From a checkpoint of a small segmentation model.
Model: 64-pixel images, arch unet, widths [64, 128, 128].
Training: adamw at rate 0.0017, 19100 steps, batches of 64, held-out accuracy 99%.
Data: trained on rendered scenes of coloured solids on a plain floor, 195000 training examples, 6.3 epochs.
Rows from block 2 of a small segmentation model, named by matrix and row number. Rows with one number belong to one channel. Each number is 500 + 25 x the weight over its row's rms, rounded and kept within 0 to 999. All counts start at 0. Numbers have three digits each.
After each channel's rows are labels from the 100 images, of 14976, where the channel reaches its highest value: "strongest on" is what is common among them. Only what is clearly more common there than usual is listed. The data: rendered scenes of coloured solids on a plain floor.
# convs1: first pointwise conv (model.mid.0.convs.1.weight, 128x128x1x1), inputs 64-127
# convs3: second pointwise conv (model.mid.0.convs.3.weight, 128x128x1x1, transposed), outputs 64-127

convs1.8:508535535500500489532516485544487487496474475520461525492513550519593491508482493513517488471479486475485468444525484532518513448497502476484497539490512543539491501450504535502493486507500478
convs3.8:500505508514534479546513505520530475464545489528490494456485448478513521520502465501503447518539504529484486532497529517502496494498510487520498488511446538524536550488503476495477508526501474
strongest on: count: one

convs1.123:472481476494524436491455504452513488469480520537504475484529461491482476469497518495515508528472477487506495495542506494485487491455519500535497534470479556489446462491497515479497559462512487
convs3.123:489507497508558481527481495514477450487488484541528465484506477525551557547517519493531490516532463523469495466479491471496496524465506493483518509500476498490500494483503442500497501448481504
strongest on: dome

convs1.120:444491478504479443489459494466515486505501517556515497483490465492479499470510460548492493484507487502476525445502505499571501520482512477492504517492460518514532459491531493449527488459511495
convs3.120:485482495457438509499515493546504521508496534478506495525500505481455477468500502506485502521508492458520537505517518519485519514553489511483467482509529497489481519514475550524501495542503480
strongest on: dome; disc

convs1.28:502466480521484521546521524498508476500505530477477506473492530548540519474500449522504483511503527483480483478489526501519539470471475516493504497521527497503480486492521522507491480505508498
convs3.28:504552543514518500511508481484524452507491490526519510453491519511530524532518483516452478482528495557482504518499520528500492500476500501528523482546465507503548512479500472503498510499520446
strongest on: light from the right; count: one

convs1.4:519506494428475524509505539513499483498503537513480557476483493529519487489519556499534449486507514503481517542519527473490485465451501499474499508532510501463532510505509461525468511513493495
convs3.4:500526478542528482519533502526514487475504516494561489498548473520548550526518507484488534549499547541542504456497476499494491479502515509471486526513513537518495496532488478488498482460484476
strongest on: light from the left; bumpy ball; largest object: bumpy ball

convs1.26:478457508517520502497489505442461484478474503518489470499480445473487458534523449477491487495459480509473459489505466461510511490470504510513493532515449488483506496538514496502508512500488491
convs3.26:512498497474484522498492495522475529509507534477497502548521536522441489470471515481474544511489474465546509485478479511494512515493485536494484516479555486526483478546530506515519501493498511
strongest on: dome

convs1.102:496546529489472558479487516522526497476483453485453566528494515510498485539481493507518497437527434498492478549535495508508500544494508500484517508485508493535520519491502532511516457527499501
convs3.102:499510482489458509500516517499508530500491476445506557472503523492477454483510481485461514472459563467500486507525481524501511478534490489481463480529521516517477497472455550490511509517538475
strongest on: count: one

convs1.41:488548491502509491503466519485492464473506484511492464527494492475492479523521513534502523497533481475463489499503480499510488492476428496492541518498473520532526508472477510517529500527498486
convs3.41:494542523522507447510505489505516479486486499485474518486497524521508488498486489504462511505458507558524476529523541542496456438489488516514525475550490545540547513495519465500462508507518479
strongest on: light from the right

convs1.15:519508551486476500508492486481497508491480548450491447485473456521515474506538479524488497457530512534488507494515485522507507555490566517519476448501492500473508499480485525514520489503488529
convs3.15:475515529452478517496487519483473465543500489495479481484474498495470463478480504539491488472492468458502529491510523511484542519519458513507502441517512462457519495491516502499515537481515457
strongest on: chain link; count: one; largest object: chain link

convs1.3:461536480510491494513444497495474478498510491491516491528516506532483515463481507541484536482521459511459496484508468518522461521483475461484539512523475532447540463491485481527554564490482491
convs3.3:528500507529538482475478487507520507512517481479429462466496527542496469485472503483495509472469487521516476520498488507508475469459483532514531522520486512520529486511539477476485519469512531
strongest on: light from the right

convs1.113:493520476485483532546497544506542505529496478475466526484496513501523531509518513524421495500457522498485509510528541510518526477511477492522531511514495480503476509508516536476496536487522470
convs3.113:513467468524493508484489464506484542475510498486535538540492539505480480482484494512537522488483491497519487522495482475499476504495533519512530533422524492522461506492505530498518495492468564
strongest on: capsule

convs1.118:475532527469511459495471491483478513514531514539530483548485492516481550487502498549469497492507491468498541448488483484516501516540475503496554492507509535485552482485500427507548497523470493
convs3.118:527516484543563466509494481527533481484515477513465493464491525537500485505467471488523498479476470557523473524498508509511478472471502538555544523508486510538542518511520454493475514482504523
strongest on: bumpy ball

convs1.37:499448488509528464480509509472485448516443501504502457486514485457472496504490504499495526503461488518511478531529501481513481493421502507478485512465496495510480539527516491510501520535498456
convs3.37:525529495529545479524523487494525463477495456548547495476491476507555535540545499506533474523539492521482478497478513497532463496473506507507508501492468497463513503485514458475481513492501481
strongest on: light from behind the camera

convs1.2:485522483520473505494460489500514485498497487450495505486481503532500513516537497530463544455520461526484501487487529552525501534493510525480492464507464491514500507490500501482530531517522471
convs3.2:472511482487466507494539476512472525484481512539530498551499511507494513496511480520517511547540485509508517513482475494475491546509544477489527526483509492516453518497476489550520465481463540
strongest on: count: one

convs1.106:479485459516515470478484519471527484440526449524535452504535501499505502487512493519479548508495501464475459485534471497474461495484504515519548538474475539478493492503478549452508521472476494
convs3.106:501539498525561465534506491526496465486492487536515495497516507536541549531493504488538508511502465544493490491487491486481466484469510507498557535502486521517496515507517453511481495457480534
strongest on: count: one; disc; largest object: disc; dome

convs1.6:499532491519485486541488539578493506528522503462453539525484516492580515493492526475522466525542494491521508465518474516493490467506523500502540486528570555484510473483486490507504487481493479
convs3.6:484506462493463505467542511515494490490477521446559474511518508500541535509519510514473550498460524481531522449501477506539494484508507514486443508504551478481483469501464505494476468495523492
strongest on: count: one

convs1.112:504495454450501500461483534514535426497495510525503501534535537493491499510504533503554503470509517521485522487472498488493474483503472481532530500509555519530503451486507458470516545526469538
convs3.112:476464490500469474520478499488478526474477514513514508556547531513516527522521522470497549518535500497471520488495501489497482469469515481443484503480545499551456465486498510529499470530487522
strongest on: spring; largest object: spring

convs1.48:497518488480557501481466468520481493477509511483510483529537540460503535545494524452576576519487492497501486535510479503512489487452508491530469501497526529519467481465494558454482536466517500
convs3.48:491483478503475504508468528501481566476492525480460479539508519494478491480480517471499534494504537457480503470510463496488518515517500494456469512474539516525469481528484521516511462500481535
strongest on: count: one

convs1.24:500535506469449492498515479543483510458489521465460527470463483537494482517516478493487498495514508490546499501544476520479502503495503521533491482549468504509496530485507479513499513486487504
convs3.24:493541484474487506506526441520509454508532512454506504506447488475470477463461476528488509502493480479560506498482492545476497521516512534530507463499499519521525550514503498495500525468488481
strongest on: count: one

convs1.30:515522545433505509497515511506464489466487530476487535493461496489525478549534491483460490488519520471510513502540510522497518512512501523501491510536531519505541497520481473484500509481473556
convs3.30:516514491502481503500492466524520507491545482456508532488459520484466473479484468543500494472487490518540475554508506551510505507493518503549517471480487507544533547486491512497502532509518498
strongest on: chain link

convs1.19:517494490487493507475481472535518529512492505467479528485545529513513502498489496545539516516512480511535507502498447520439480484502486454551524527474513499456453514504501519508470507477539524
convs3.19:500492466520512484515477508515479539447463537523512505557536517528540544521519502466524544524491521504475508459503475467485495491494519477473501564471524526516461485512484510498494463516463529
strongest on: cylinder; spring; largest object: cylinder

convs1.108:487465485520522484495485502485439471507491479521478474501502467452467508501504490505519531457536474515499513498476457475522475476450536485502495542488484511441512493511495482498531478508496485
convs3.108:522471468498491505475485520523472562480497550517487490549531515518467505482510525515514533526501497477486512469510466492504526511492499479510485546458538497535457489526492507525518460513469514
strongest on: count: one

convs1.47:489468481520525481482466486392478485479487514509516462483540464480481489482497460498495485479469503512465481480533471474520513481467503509501510517500430492501494513501552492493496511474474429
convs3.47:491485492504483523483499470560500515480519553464483483551520530504473486465476510461494525524492488476541517497464482506485507512512522501480477534495538513521482486544496522509516484506497547
strongest on: light from the left

convs1.39:486502514505520445505473491505454432500501480484509480500508477480471497503496518520515527490507453502493471503518468503516460490467522463497499526494490570503532476515494484509553529509501479
convs3.39:515517521527558466501499484509529457487509474489526497484501487513548514525490504469512494492477494542507467519488523498516461464460498514502515496527461516515548495488527442468466524493517512
strongest on: count: two; count: one; disc; dome

convs1.31:471485493496525528466519513459530460506524509531534513483511513564507514443525510494496518521499497486487529484524434528443529460504466476464494528535524496488487478541503511520514518510495533
convs3.31:496476496492499539499478503527480486477493483455582505516531532488511521545506516475444522502452513486515488479505492538493503500500476538501481499524524465472490474508515517506527541489534459
strongest on: cube frame; largest object: cube frame

convs1.114:503546496507548520486496497541535443500537482483504545475491509501549495505481552496536482523491513537435466493515549549480503494490484494494496517482537487523508522475501548473492551489502485
convs3.114:497503505469549489525521503499526440533513465529529529463498480503506519523515490519506451513516466513513504515501525508482522503489497483521529489531460492486530540459522492509485517468507467
strongest on: count: one

convs1.43:481502444485474526457494536438529473520478505500495503516515503495496493523538489542508502468511513490487474498508534475517522480498457506516531493521491522551472542481506494463491558558536493
convs3.43:489499530514502525489521535496537457532538504479471463471496483497497464488501484511483473502508487496513489552447489540520489517497483483514487449550493482438531490534518485493513530501536483
strongest on: disc; largest object: disc

convs1.103:486542464501501556504517488510535500479523483483465513496528564505469513479520501507502473496502503565456488495490489529508509466500468466488537537506546485533479486472505514449478529497511488
convs3.103:511461495494464507501452521459469570496469527512504523527486534490495484499511512498494524471516536485478522468533501466508510486510486535469488497467539495523463475476473548520512482533472503
strongest on: light from the right; count: one

convs1.36:528500497471535514458494485514497477478471521452533486529526549472472547487501526492515531485509477541507508550540457477514485481459502500542500506491510494494469506496514492461485512518489497
convs3.36:444487504488487512496482527523473506548502503491452458538536499501480495495473515487492529492495491451497564471492495490453547510522491485458483492528531489520467507495498539561508478478490530
strongest on: white object; its colour: white

convs1.101:489524483507482568476494494491484455510474457497453534508473533503482529497492508510504485453547440554475498531517498510505511523479481477483495510466480475525487523474538491506533498512523455
convs3.101:503527493518533499502547486545537460483518500505506470503516489525518543513493487490530502524511471538527477527471477524506470516473540480512515535506470512497525511552530433489504486464498534
strongest on: light from behind the scene; count: one